Rows from block 7 of the image encoder of a small image captioner, named by matrix and row number. Rows with one number within an expert belong to one neuron, the router's apart. Each number is 128 + 32 x the weight over its row's rms, rounded and kept within 0 to 255. All counts start at 0.
Before each expert's rows are labels from the 100 images, of 14976, where the router gives the expert most weight on average: "lies over" is the class under the peak; "responds to" is what is common among them. Only what is clearly more common there than usual is listed. The data: cartoon faces.
# router: router (encoder.blocks.7.mlp.router.weight, 8x256, trained with AdamW), inputs 86-171
# up: expert up (encoder.blocks.7.mlp.up, 8x256x256), inputs 86-171
# down: expert down (encoder.blocks.7.mlp.down, 8x256x256, transposed), outputs 86-171

# expert 6
lies over: hat; hair
responds to: cap; curly hair
router.6 [ 83 156 115 132 107 134 138 115 158 107  94 127 129 119 144 120 144 160 124 114  91  77 185 113 123 118  90 101 145 137 205 168 131 143 101 168 168 135  80 126 140 111 135 108 174 104 121 130  71 230 140  83  88 121 116  96 133 100 140  77 154 159 133 141  64 159  94 122 155 111  80 102 126 170 157 156 126 152 123  48  63 132 109  65  72 131]
up.0 [158 153  79 138 123 129 159 123 164 129 172 145 173 181  71 108 142 138 124 130 159 159 118  83 163 164 113 110 131 150 153 179  77 132 124 145 125 150 148 143 139 155 141 127 110 108 147 136 148 135 126 125  82 130 130 126 141  69 163 117  83 157  82 138  48 148 115 140 111 178 196 144 138 175 142 150 129 118 145 119  78 101 170 132  44 101]
down.0 [130  85 130 105 128 160 131 169 177 125 146  98 117  97 135 157 105 127 136 118 113 105 178 125  49 138 151 225  82  73 171 156 133  79 104 140 159 133 152  79 151 157 113 106  70 125 129 214 126  97  65 137 122 120  92 162 149 156 183 149  74 145 120 147  98 166 156 137 167 130  97  89 155 149 107  77 116 104 144 140  98  98 123 172 110 180]
up.1 [173  99 126  98 104 116 124 167 141 157 119 114 121 119 130 108 186  73 169 124 155 215 118 121 121  97 162 158 104 118 132  69 109 123 145 143 149 127 120 121 106  72  91  80 182 149 165 119  51  76  80 106 142 178 147 131 156 111  93  85 124 153 135 104  96 151 153 130  94 119 118 156 149 142 142 120 129 151 169 131 141  95  87  96  95  77]
down.1 [217 115 115 106 104  98 105 135 144 151 133 105 171 115  95 152 124 129 170 194  73 144 163  54 103 125  85 110 122 111 126 169  96 180  95 126 214  97 123 136 143 124 144 152 157 162 157 109 122 177  77  23 152 112 120 118 151 104 132 135 129 122 135 133 105 141  83 104 139 133 163 146 155 143 114  80 121  90 150 117 130 132 120  90 104 126]
up.2 [161 141 124 151 146 116 114 175 170 108 117 128 180 157 181 131 132 132 134 101 126 184  46  58 122 122 140 139 136 158 110  99 122 104 140 126  85 175 173  86 119 150  91 142 120 149 184 108  60 103 115 133 132 116 158 135 129 102 124 148 116 115 104 124 117 100 158 157  97 137  70 134  73 107 152 116 130  72 108 112 133 112 120 107 176 144]
down.2 [162 205 136 130 101 102 157 123 117 107 143 135 120 129  67  88  62 191 148 149 147 177 114  50 124 110 153 144 162  68  48  71 116 126 120 131 134 179  92 116 110 192 115 113 158  99  80 117  94 136  92 135 142 112 141 113 194 161 107 150  98 141  83 130 120 123 159 129 151 146 106 183 161 129 154 144 169 118 101 125 144  57  96  90 122 150]
up.3 [138 159 115 148 144 106 109 124 120 130 188 164  90  76 117 136 113  94  85 122  90 127 160 135  70 133 100  69 122 110 130  25 100 159 111 173 101 113  58 167 144 105 102 157  98 133 118 137 167 128 136 102 145  83 122 154 151 106 121 146 171 150 139 149 131 168  81 120  86 187 137 103 149 134 115 133 185 168  81 134 104  99 104 113 136 121]
down.3 [ 81 180 115 169 120 144  57  79  78 121 116 161 155 155 212 145 155 100 154 122 108 122 133 117 155  73 133 106 132 145  99  92 153 136  98  86 153 152 135 176 124 107 142  92 139 159 129 108 107 108 144  92 228 154 151 120 158 118 105  70 186 112 136 147 122  98  99 122 107 113  67 165 112 117  56 152 112 147 117  91 101 138 127  98 133 163]
up.4 [106 165  97  67 111 106  89 136 123 168 148 136 138  72  98 121  87 167 104 148 160 143 152 139 114 172 149 112 171 200 108 131 126 103  88 114 153 106 103  94 120 127 170 139  45 138 153 147 135  91 109 111 118 116  98 116  84 116  75 153 170 125 102 156  49 106 135 144 155 148 166 165 118 148 115 146 111 122 157  96 113 140 172 196 117 113]
down.4 [ 89 142  78  67  54 203 117 163 140  88  99 160  88 128 114 156 118  68 137  90 104 162 150 108 127  98 130 114 150  88 111 156  69 121 109 153 157  89 162  93 117 122 148 172  74 120 136 105 109 156 129 132 139 148  94 131 114 176 142 119 175  52  93 181 128 143 144  45 111 119 126 127 147 105 157 125 153 103 211 103 134 130 111 125 129 137]
up.5 [ 56 107 125 115 184 114  75 153 106 112 124 134 104 155 219 152 131 133 111 129 113 117 165 152  61 108 148  69 119 106 130 135 126  89 112 120 135 140 140 149 117  94 126 146 162 132 151 152 109 141 110  63 118 155 127  80 127 136 127 151 116 155 102  87 127 189 127 160  71 110 134 113 145 121 157 135 119  79  88 163 134  90 141 158 133 186]
down.5 [123 160 114 100 105 104 129 103 187 182 158 137 119 152 119 170  92 136 210 143 129 120  94  72 171 163 125 191 184 145 136 123 148 133 142 117 137 132 107 132 134 193 109 123 113  99 185  94 114 140 137 176 125 116 129 136 208  68 133 104  47 124 110 111 189 159  87 119 170 116 136 104  96 109 146 148 106  95 152 162 107 120 131 112 173 113]

# expert 1
lies over: skin; eye
responds to: spiky hair; laughing
router.1 [122  64 139  49 119 166 114 126 163 167  71  86 112 105  58 140 115 201 158  99 151  87 158 126 153 112 203 100 129 183 115 145 142  96 126 127 164 170 104 169 153  83 146 148 108 111 121  87 185 128 127 170 192 128 146 128 109 163  81 136 126 133 135 102 186 117 168 118 191  83 187 116 120 169 120 133 170 104 119 141 148 154  93 111 154 109]
up.0 [ 33 129  90 122 176 105 139 109 130 137 145 147 128 144 173 149 141  84 169 146 122 171 172 169 116 132 156 107  94  96 130 107  92 125 102 165 146  71  99 140  89 124  56 132  83  73 133 196 161  71  73 123 133 132 137 196 163 142 125 132 122 121 170 107 186  95 111 129 113 129 153  87 125 145 119  92 142 137 142 185 138 137 175 167  90  98]
down.0 [125  92 161 130 165 146 143 153 145 131 118  92 112  70  88 143 154 113 142 144 155 151 137 182 175 148 131 109 138 128 100 123  94 139 166 124  88 138  79 148 105 102 128  99  88 175 149 171 172 110 136 114  97 106  79 153 119 152 100 139 155 129  72 192 152 164 134 130 132  96 130 136 102 163 139  61 159 133  99 105 139 164 128 122 119 194]
up.1 [115 119 111 147  87 195  95 106  91 117 189 144 102 125 160 154 131 133 114 115 106  86 105 147  82 157 118 155 183 100 148 101 123  96 132 170 162 120 178  72 127 105 134 103 170 128 179 138  81  85 116 136  87  84 162 122 154 164 146 149 120 120 145 104 164 106 135 130  98  99 163 142 153 181 103 134 126 120 151 148 117 133 145 130  90 183]
down.1 [ 92 125 191 143 175 175 121 147 120 127 118 125 145 105 147 160 159  61  84 168 149 107 145 188 110 120  96 152 175 176 119  38 148 103 115 150  70 118 150 191 133 119 153 146 113 121 123 157 183 129 162 133 110 132 155 140 102  98 158 122 142 112 148 132 114  60 187 146  87 151 172 152  99 112 149 188 137  97 140 168 116 174 126 121 119 161]
up.2 [ 66 145 119  71 109 151 149 122 231 154 142 107 158 138 142 143 141  91 116 159 107 121 130 143 139 155 118  75 121 112 162 134 133  42 132 170 116 115  89 104  87 149 154 189 104 144 100  97 149  73  98 194  96  85 108 131 110 134 127 104 126 133 120 148  64 145 111 155 102 129 151 107  81 132 147  97 136 105 148 111 178 164 101 172 119 145]
down.2 [126  87 139 185  97  83  93 140 197 109 126 134 197 125 135 113 127 146  88 136  81 124 141 195 193 148 117 112 149 121  63 132 148 102 120 147  79 114 115 110 134 168 104 191 232 156 115  75 168 116 152  88 109 142 149 167 132 189 131 157 148 101 146  62 126 154 135  84  94 150 134  58 132 121 190  96 137 100 151 182 113  97 151  75  94 157]
up.3 [169 129 174 126 126 139 141 128 107 184 136 177  78 133 130 179 192 140 140  91 138 109 130 146 132 156 115 121  91 127 147 175  95 156 112 119 110  60 101 101 131 173 168 149 130 133  88 139 154 176 155 161 111 197  50  94 150 113 178 185 147 179 102 129  31  97 144 122 175 150 154 175 123 125 135  85 137 123 139 142 147 192 174 149 111 164]
down.3 [ 65  85 160 112 122  65 196 113 147 127 115 114 121 151 115 138 165 109 131 106 124 130 159 101 128 191 144 122 138 125 104 139  76 167 162 115 118  72 178 124 127 112 114  96  99 156 205 121 110 154 144 110 167 109 153 135 116  94 111 100 120 140 128 138 108 140 139 163 160 110 118  89 162  63 107 145 126  63 138 117 146  84  98 136 189 169]
up.4 [119 106 132 141 139 141 134 148 144 169 141 167 188 128 115 150 116 169  93 148  85  90 129 123 122 102 135  92 161 193 209 193 122 123 169  72 138 139  90 120 120 164  81 132 126 135  80 142  85 162 133 177  91 126 147  57  89  89 140 157 233 150 139 125  79 147 117 115 140 141 136 101 103 126 119  87  74  83  86 170 129  91  99 154 122 102]
down.4 [118 124 112 165 161 127 167 112  58 101 133 106 188 149 118 160 154 166 128  85 108 132  89 137 179 126  92 137  94  69 116 165 121  97  79 111 125 169  99 140 132 109 140 158 139 110  78 156 116 113 172  76 107 120 169 203 164  82 180 146 106  69 115 120 115 155 155 179 140 152 147 128 116 119  66 154 159 108 145 139 138 167 125 142 142 145]
up.5 [147 116 101 139  45 163 122 153  75 127 124 109 104 109  97 168 139 139 143 126 109 140 164  80 130 180 117 126 142  43 130  20  89 112  90 155  96  99 102 174 142 181  82 114  84 103 170 107  63 132  70  64 126 144 106 122 111 118 133 121 171 155 118 107 169 107 117 135 124  64 165 114 129 150 120 128  94 153 164 190  85 120 132 146 137 132]
down.5 [104 106 128  93 166 130  87  80 152 177 123 150 101 124  76 109 142 155  95 143 141 202 103 119 177 110 157  71 134  70 125 147 156 153 110  98 126 152 171 188 113 114 109 145  98  75  77  56  70 147 110 138  88 128 155 103 167  66 133 102 130 154 170 144 116 171 129  82 132 103 190 132 162 141 123 112  48 143 146 169 133 105 127 162 141 156]

# expert 3
lies over: hair
responds to: beard; crown; long hair; hair colour: white
router.3 [154 133 125 162 129 114 111 115  96 119  97 149 174 124 114 154  93  80 141 162 195 147  93 122 119 175 168 118 105 150 119 105 130 102 114  83  79 110 126 109 127 101 125 154  94 142 157 108 114  84 158 125 119 112 137 141 121 151 135 161 124 117 157 144  88 138 146 170  70 127 157  88  95 109  93 145 169 114 160 162 174 223 124  99 119 130]
up.0 [150 142 112 105 170  64 107  88  82  98 126 144 118 101 183 161 147 114 106 172 131 167  99  74  68 139  92 157 157 127 121 163  82  73 173 117 127 171 127 140 145 154  93  66 113 179 129 148 100 145 141 109 139  98 146 178  67  96 213  99  89  76 166 190 149 120 131 118 105 155 149  81 132  84 125 116 103 137 142 122 168  87 103 106 152 129]
down.0 [121  94 158 145 126  60 144 151 182 133 184 143 220 102  98 114 101 178 111 104 107 138 129 171 139 100  55 164 188  96 135 175 116 103  97  74 137 137 122  65 162  47 105 119 117 121 144 121 116  92 136 132 136 218 110 102 117 136 120 129 105 146  97 111 147 127 113 217 164 123 145 120 172 119 130 121 113 101  86 158 100 177  81 105 141 102]
up.1 [114 154  91 114 129 164 120 158 143 104  82 132 149  99 118 102  62 124 160  96 156 112 130 102 120 144 126 103  75 126 157 123  65 126  98  70 115 160 152 139 134 157 104 141  96 142 117 128 183 175 126 167  75 128 152 183 163  81 131 139 102 113  59  95 159 126 118 133 138 134 129 116 126 137 138 176 132 109 156 128 159 165 133 158 203 124]
down.1 [116  99 105 186 138 131 137 186 115 102 157 139  22 186 161 181 145 136 122 160  50 136  89 129  95 178  89 158 116 165  21 154 132 186 121 144 139 106 140 183 110 172 170  78 168 136 181 162 118 113  91 115 136 122 111 133 108 101 149 115 124 128  79 137 153 137  94 180 132 191 102 121 122  87 155 139 148 119 135 175 130 111 141 174  92 162]
up.2 [135 130 119 167 143 197 130 132  71 147 165 130 105  92  46 137 143 123 156 128 102  58 122 116 157 124 122 169 101 138 160 122 124 137 103 151 153  96 105  89 112 158 163 156  95 124 152  99 164 172 117 133 157 138 143 152 147 138 135  97 159 157 107 131 152 141 132 145 107 121 138 112 150 161 148 141 132  99 169 161 122  86 117 159 192  94]
down.2 [170 113 137 139 170 154 135 131 140 113  57 137  79  77 105 160 140 133 104 187  79  57 109 174 123 155 131  93 116  92 107 122 146 139 177 152 130 128 175 154  98 124 116  88  94 136 158 160 108 170  64 121 101 103 144  80 124 163 115  60 153 151 169 137 111  58  83 151  92 133  84 129 118 166  80 123 189 178 148 137 104 121 124 129 171 159]
up.3 [123 141 107 107 104 178 132 158 153 133 111 121 124 130 139 155 186  53 105 148  94 135 197 143 148 167  94  89  98  81  94 113 144 141 111 156  89 105  75 122 179 143  90 128 191 153  93 113 169  82 146 113 117 140 169  89 132 110 121 115 148 112 154 130 104 131 107  86  93  81 125 134 149 163 124 108  94 142  97 154  94 111 119 128  89 152]
down.3 [152  61  87 152 152 142  59 129 123 132 164 152 138 136 165  66  81  31 143 127  95  97 164 132 101 173  90 155 134 123 123  49 137 151 183  74 144 142 135 153 166 192 175  46 165 163 143 131 150 167 152 136 142 103 151 106  81 128 179 177 112 166  65 180 142 116 127  96 117 111 116 128  88  98 138 149 111 166 124 139 137 133 115 119 112 142]
up.4 [150 115 191 137 116 147  99 113 124 130 105 115 116 108 104 140 209  91 181 129 131 108 145 136 109 100 108 110 177 128  90 175 114 159 103 140 144 134 108 124  98 142 112 125 191 147 145 139 148 130 145  93 165 135 145 147 152  70 112 138 127  96 133 104 173 133 105 116 126 132 167 155 141 129 136 160 110 114 137 172  66 154  90 145  95 134]
down.4 [116  26 121 125  90 163 143 149 131  86 166 118 164 181 184 138  88 115 115  79 103 102 140 129 191 111  96  97 135 150 106 145 132 114 140 188 155 102 107 146 143  90 171 118 106 117 188 136 141 159  78  72 115  69 157 142  91 113  86 116  90 123 108 140 151 137 163 112 136  70  97  85  99 146 183 139 136  63 129 161  40  94 163  97 140 110]
up.5 [ 99 133 116 142 132 129 105  86 128 111 109 176 107 106 119 150 108 112 128 148 154  99 174 149 129 113 153  95 144 138 134 137 114 147 171 112 120 132  73 149 153 135  99 143 128 106 164 152 120 111  70  87 102 132 147 149 120 122 103 112 122 150 113 103  87 207 114  69 187 144 144 188 138 158 138 114 133 189 181 188 124 181  85 114  99 169]
down.5 [153 105 132  85 109 178 137 136 105  47 138 108 143  87 149 172  92 120 112 128 125 109 168  82  97 129 123 173 125  79 148 170  62 108 110 163 127 161 127 126 194  90 109 124 134 171 192 163 116  94 105  84  85  97 121  83 151 129  90  34  59 104  91  92  42 151 133 108 139 127 133 118 100 170  88 167  92 117  95 165 159 122 166 102 115 145]

# expert 2
lies over: backdrop
responds to: spiky hair
router.2 [113 161  89 161 109 110 108 102  93 127 143 134 162 136 156 125  91  61 100 156 109 107 110 108 134 114 124 161 106 115 155 121 125 126 111  61 124 135 190  81 109 213 152 161 154 193 115 148  99 118 114 113 165 112 120 154 123 110 135 127 159 137 102 126 158 108 121 167 182 130 124 144 105  73  87  98  88  87 207  61 124  62 117 102 105 114]
up.0 [132 171  72 111 115 104 150 133 153 193 130 113 193 111 170  86  68 129  91 141 112 108 180 130 120 104  97 115 153 156 101 119 147 112 114 130 119 145 162  25 131 187 138 117 142 141  87 148 113 138 114 155  93 121 190  76 143 138 173 131 122  85 116 159 111 125 122 104 108 128  79 158 117 126 139  61 159 115  91 106 157 120 121 146 107 160]
down.0 [ 98 128 122 192 102 169 150 154 124 115 145 137  92 143 118 143 136  80 132 179 178 128 155 182 110 121  79 181  60  47 124 119  80  77 100 152 142 112 145  63 163 113 120 101 121 151 130 149 157 109 119 132 140 195 128 110 167 139 122 114 180 124  98 136 136  85 155 194 145 119  95 131  73 145 151 143 132 145 118 112  81 103 127  99 115 125]
up.1 [163 154 128 111 130 131 107  87 162 130 133 161 162 132  76 134 112 108 127 119 160  97 137 110 194 129 144 153 123  98 121 143 116 154 122 117 129 164  93  64 123  89 136 130  96 145 134  82 158 115  95 145 120 119  91 137 120 137 140 140 123 108 146 175 146 133 170 118 160 150 142 102 115 173 156  87 194 152 101  93 146  81 135 102 187  96]
down.1 [136  94 140 144 154 194 117 135 107 139 103 121 149 115 138 105 172 140  77 126  96 139  72 107 129 200 122 168 109 112 104 111 137  75  99 131 127 123 144 102 113 109 126  80 114 144 116  94 146 124 130 130  80 152 159  99 102 100  96 151 176  53 117 105 119 154 149 102  99  73 132 101 155 153  92 154 147  99 128 167 106 151 149  94  85 110]
up.2 [156 136 146 110 137 187 142  68 163 133 136  92  97 154  78  83  96 126 163  83 127 110  93 109 214 102 144 136 125 124 165  63 107  84 134 129  89 151 120 141  77  69 154 122 127 193 132 108 121 115 143 126 122 138  95  97 119 157 106 121 155 141  99 131 164 158 132 137  92 141 136  83 147 141 156 134 110 115  97 100 128 109  97 126  63  99]
down.2 [123 142 180 147 137 140 136 112 128  65 110 148 119 111 151 193 156 145 159 103 104 144 141 129 110 136 114  99  76  96 169  86 149  75 106 158 100 115  96 106  98 140  74 129 128 130 174 149 131 118 162 117  88 114 129  99 142 100 199 148 139  87 135 145 110 169 117 131 100 128 128 127  94 135 139 167  99 181 156 166 133 115 164 155 119 135]
up.3 [ 95 111 130 117 153 111 149 108 126 137 160 110 108 130  83 120 112 182 154  92 132 155 127 145 151 138 142 112 103 159  99 116  86 119  79 134 131 147 149  94  99 116  85 145 187 164 125 142 102  59  55 117  43 119 127 154 127 103  80 107 157 106  83 144 205 135 129  98 179 147 133  64 154 143 121 174 154 149 180  99 165 133 151 165  96 141]
down.3 [181  83 115 172 127 128 170 127 132  97 121  95 155  85 187  97 118 148 148  71 159 128  77 126 129 151 142 178 235 122 139 121  72 202 118 134  73 140 133 132 108 120 142  83 219 161  96 168 202  81 126 146 159  90 139  75 128 161 113 100  76 139 167 132  82 180 117  97 163 123 105 116 115  63 118 101 155  92  73 149 135  93 114  96 151 142]
up.4 [137 159 186 136 118 119  91 171 110  89  95 137 115 143  97 119 152 128  77  58  98 145 178 154  99  69 172 123 187 137 142 121 158 129  98 102 120 179 122 109 120 214 106 131 157 168 127 153 132 154 147 122 160 154 160 166 140  97 153 172 114 125 133 152 156 142 149 128 150  82 132 137 104 141 138 148 144 104 133  82 139 184 136 123 127 161]
down.4 [161 118 107 123 140 105 120 110 123 100 190 156  70 126 174 109 138 111 163 138 133 114 111 166 128 130 128 128 123 201 163 136  75 181 151 129 129 137 175 100  99 105 142 163  69  82 155 111 132 144 150 133 156 134 123 137 113 103 108 127 100 192 148 103 136 105 165  93 110  83 160 144 127  95  97 177 116 120 166  84 153 157 128 125 177 196]
up.5 [160 125 156 109 112 139 104 108 113 104 133 121 132 129 165 115 135 114 135 120 119 113 135  97  80 131 139 159 161 167 141 145 157 135 114  99 124 122 151  88 138 119 112 111  79 108 188 119 105 111 131 111  86  98  87  73 110 105 135 116 121 100 102 140 160 137 152  76 156 107 147 124 101 138 148 173 156 120  90 174  97 181 148  95 149 160]
down.5 [160  91 111  99  91 163 117 120 130 198 148 136 101 118  88  55 157 111 183 149 186 136 110  58 133 126 108 106 138 160  32 123 161 136 132 104  94 147 150 155 104 172 142 146 121 157 109  61 123 134 130 106 173  90 135 168  97 177 154 161  65 149 158 151 104 113 128 118 122 130  72 129 147 130 149 154 186 143  88 107 119 154 181 115 146  93]

# expert 4
lies over: hat
responds to: pointed hat
router.4 [136  83 190 158 127 119 119 140 141 125 144 148 135 133 127 139 135 104 139 153 124 123 120 160  99 133 104 162 124  84 107  79 140 151  90 151 123  76 128  92  99 112 146 148  74 192 161 162  84  48 140 127  95 106 135  92 139 168 139  87  95 125 135 127 195 149  58 126 129 118 127 155 190 100 149 145 140 120  87 167 114  80 174 134 161 174]
up.0 [104 138 152 120  87 180 105 112 101 130 165 108 122  82 164 141 201 157 122 114 109 168 155 109 134 162 153 146 162 149 152 109 101 172 148  70 132  79 114 139 152  99 155  81 110  80 113  61 159 117 123 191 123 136 123  49 172 157 138 108 128 123  99 130 142 131 129  84 184 136 114 121 152 125 120 149 190 152 163 175 186  87 148 146 102 123]
down.0 [ 97 113 125 141 123 173  65 166 148  96 123 126 101  81  75 162 116 172  89 160 141 149 109 114 130 118 154 140 182 108   8 110 124 120  93 155 181 154  84 158 141  89 103 150 161 150 151 154  73 148 176 204 138 105  67 110 109 174  72 182 154 117 179 109 134  90 153  62 113  85 101 123 124 155 149 105 174 155 117 140  88 117 109  91 189 128]
up.1 [ 99 124 149 152 125  80 129 107 163 139 100 146  74 110 130 141 118 169 124 106 121 132 101 146 138 127 123 166  78 104 139 104 139 134 137  93 216 165 125 127 127 146 203 118 153 112 137 136 183  78 110 163  90 127 155  91 129  95 130 154 156 124 165  99 167 175 151 139 128  95 128  82  90 123 115  96 137 124 163 180 143 133 159 109 127 150]
down.1 [112 110 150  94 139 180 157 103 127 107 193 116 142 123 121  97 146  97  77 148 111 134 171  58 121 150 146 126  59 118  85 173 123 116 110 151  80 106 158  67 155 132 124 137 111 141 103  85 103 194 206 160 160 105  75  98 121 111 159 156 150 136 123 134 136 118 179 160 105  91 188 104  99  72 255 104  92 167 108 124 113 154  67 115 109 121]
up.2 [ 93 171  85 142 156  98 114 104 142 130 195 129 140 147 122 158 168 163 145 138 125 135 133 155 121 206 119 153 101 209 123  95  88 142 112 136 161  72 148 117 128 149 108 128 170 107 170  74 137 115 103 134 124 107 125 201 108  90 130 138 117 116 109 118 135 128  99 119 207 105 113 191 101  76 142 142 132 139 154  81 121 105  89 126 139 119]
down.2 [ 74 193 113 122 128 149 145 126 113 104 182 147 111 174 192  85 115 126 148 145 132 121  86 150 175 108 106  83 128 108 183 158  94 127  66 146 122 174 145 131 180 169 103 109 154 103 132  64 123  76 149 160 135 118 186 119 161 163 134  99 120 135  85  59 154  99  92 111 115 120  85  77 152 127 175 138 119 155 194 152 130 100 168 139 159 168]
up.3 [126 143 131 160 121 140 109  81 132  90 107 109 180 114 136 153 207 158 110 113  88 132 171 168 144 128 153 129  88 140 135 136 111 133 146 128  97 117 120 117  83 165 151 116 168 129 161  99  94 143 116 120  95 116 126 148 132  82  84 116 115 129 126  67 167 147  97 120  69 120 179  99 151  64 161 119 195  99 151  91  88 135  48 103  94 117]
down.3 [ 74 143 173 161 161  74 149 157  80 126  97 142  68 115 127  93  83 124 145 151 122 134 109  73 101  97 199 171 142 158 126 149 103 102 115  83  95 197  98 110 166 134 158 100 145 127 116  97 125  94 106 125 130 113  81 163 117 179 197 140 157 103  99 121 134 124 142 114  93 111 134 112 110 114 149 164 107 145 122 110  81 132 175 144 157 135]
up.4 [128 146  96 145 113  54 167 201 189  90 188 183 105 144 183 150 156 108 149 137 106 128 124 158 134 172 138 196  88 106 140 108 140 144 114 148 167 125 162  77  92 141 158 151 113 134  86 130 135  88 119 130  71 177  86 108 154 114 142  90 152  81 141  98  87 123 105 149 117 123  93 116 121 134 175 192 154 152 105 128 145 115 138 141  42 161]
down.4 [129 131 143 150 131 162 148 114 127 145 127 146  99 154 104 140 155 121 127  97  95 104 155 138 124  82 123 154 159 144 182 158  47  47 162  47 135 125 135 162 141 133 162 142 173 120  62 103 122 122 114 154 115 166  89 172 142 150 101 123  85 106 165 138 110 107 141  88 141 104  35 102 164 138  93 136 163 188 104 179 123 130  95 117 100  97]
up.5 [110  53  96 170 107 149 119 102 162 158 138 128 118 123  96 109 150 149 128 122 150 136 100 114 160  70  98 138 172 156  82 195 116 190  75 161 117  85 115 141 144 155 131 104  88 114 125 132 110 126  88 109 105 122 138  77  41  92 100  76 174 155 153  98 206 152 146 150 102 122 117  69 156  98 144  82 190 163 105 132 191 130 149 151 103  91]
down.5 [136 144 122 161 117 128  81 125 118 121 164 122 138 121  72 180 112 105 115 101 165 131 111 120  69 121 100  93  76 107  70 125 118  89 122  89 164 186  85 121 132  55  91 104 154 130 107  71 127 137  96 114 183 110 131 117 123 123  48 135 106 106 135  46 144 139 126 126 147 176 101 155 179 122 142 130 173  82 156 116  94 106  90 100  77 193]

# expert 0
lies over: backdrop
responds to: a mohawk; top hat
router.0 [207 160  40 139  88 114 153 185 100 137 175 116 104 197 113 113 114 103 118 155 126 163  61 112 100  99 139 142 211 141 158 156 145 180  96 154  88 129 160 104 136 168 131 125 101 106  84 123 161 133 124 140  70 134 101 116  91  55 163 145 117 114 126 155 180 109 138 123 120 114 170 130 114 150 125 163  88 128 163 118 145 110 142 178 158  66]
up.0 [ 37 112 132 102 108 170 143 200 104 140 123  89  91 134 134 123 167 102 127  98  98 118 162 141 108 134 127 118  84 173 154 102 111 160 141 114 130 133 144 211 127 172 174  95 119 139 139 161 222 165 124 188 132 134 130  96  99 195 161 118 116 145 106 115 132 131 145 179 174 101  59  90 176  70 113 119 122  80 173 128 165 144 129 178 166 141]
down.0 [149 135 130 121 107 111 179 110 153  85 135 141 135 125 127  90 102 114 110 151 147  66 107 119 149 117 152 140 139  84 188 113  32 146 150  88 156 117 153 101 151  61  59 136 131 141 120 106 140 129 163 158 162 165 156 147 143 157 134 102 142  70 102  98 120 176 124 111 117 204 137  71  49 103 125 158 159 115 183  43 187 120 150 122 137 162]
up.1 [180 106 135 190  94 113 123 197 143 110 112 133 168 116 172 112 148 139 129 122  98  43 128  60 114 155 115 140 131 132 145 112 106 110 166 122  56 139 106 119  92 117 153 129  97 122 118  97 160 122 115 171 115 137 108 146 135 161 129 119 115 144 110 121  98 132  96 124 115 131 141 132 103  70 155 149  95  85 144 140 101  90 164 133 163 206]
down.1 [126 138 184 119 175 122  91 112 163 190 127 131 164 149 150 139 111  79 136 124 121 175  83 141  94  52 115  98 191 129 114 133  58 117 131  87 129 106 151  71 124 130 113 196  95 212 154 114 110 102 143 136  99 131 139 118 124 107 144 147 149 147  96 130 135 108 143 121 118 154 117 156  75 145  83 157 106 158 191 143 191 142 147 155 138 131]
up.2 [ 82  81 162 156 139 148 119 123 133 133 149 149  55 131 170  94 120 169 117  84 144 121  55 126 132  88  68 198 118  76 149 230 119 146 103 168 151 129 142 169 138 102 146 121 110 113 138 141  96 100 131 136 128 124  93 138 131 112 156  97 120 133 116 138 154 144 110 154 156  64  72 137 137 163 149 121 113 174 115 128 139 121 112 113 118 158]
down.2 [117  98 124 143 100 158 158 146 185 134 132  87 107 158 226 187 183 125 139 137  93 114  82 119 172  60  84 127 152  96 113 130 136 178 136 135 122 127  38 159 113 126 209  99  87 163 146 141  87 103 160  83  90  92  76 132 126 145 128 102 121 155 106 106 161 141 198 118 125 108 168 120 119 108 145 144 156 105 170 105 135 123 120 127 150  62]
up.3 [111 142  74 101 112 126 139 127 143  96 105  99  83  94 157 176  95 131  85 145  84 118 116 105  87 117 145 150  82 173 122 204 118 175 181 117 154  85 107  64 105 212 178 160 100 150  84 127  96 160  99 154  68 143 101 158 169 102 121  65 107 154 142 123 119 151 122  99  56 178 108 124 151 135  92 134 188 128 149 145 141 115 121 169  93 127]
down.3 [110 159  75  90 133 138 141  93 164 143 135 111 137 197  89  90 163 172 138 112 158 139 144 102  76 120  43 129 143  98 121 127  78  76 142 134 129 169 156 187 111 142 124  94 182 144 135 117 118 101 178 121 119 157  80 103 107 146 121 183 141 133  99  91 142 111 153 134 125  82 122 105 107 161  96  96 133 127  97 122 116 126 147 118  70 110]
up.4 [133 178 134 135 113 170 125 170 187 100 132 120 111 113 221 123 136 114 159  74  73 126  33 144 148 206  41 116 108 130 163 108 121 108 185 134 124 146  88  53 114 114 114 153 168 176 132 134 183 112 152 132 114 133  91 145 135  93 117 129 125 139  98 128  83 118 132 163 154 129 134 117 131 110 108  96 122 115 113 135 154 135 120  97 101  73]
down.4 [149  85 115 165 106  71  81 109 176 135 124 152 105 113 148 145  78 145 140  81 131 127 154 147 146 151 166  88 157 142 101 152 104 136 125 155 120 144 119 136 127 152  67 147 199  57 136 119  97 130 125 144  64 118 135  68 196  77 113 107 143 143 123  94 135 107 144 161 107 130 139 135 138 145  80 165 102 129 157 100 172 134 116 155 167  98]
up.5 [149 139 111 168 144 100 127 144 108  97 163 130 151 137 167  80 131 144 119 100  83 136  98 151 163  54 152  46 129 155 166 146 156  75 159 133  83 106 133 142 104 236 100 137 106 144 120 150 187 132 127 135 154 133 145 150 100  70 123 103 101 134 115 111 109  86 118 142  73 156 115 102 104  73 160 118 111  84 113 110 152 127 119 155 112 101]
down.5 [ 62 135 104 141 134 126 114 137 145 157 180 158 108  92 136 170  91  87  99 128 151  80 107  86  93 172  82 141  25 164 120 137 107 166 158 105 109 154 176 125  64  64 125 141 139 125 176 118  85 149 131 107 145 145  86 148  94 146  78 202 112 110 110  95 169 169 101 155  87 134 127 121  96  87 107 163  90 127 124 117 125 129 174 195 139 160]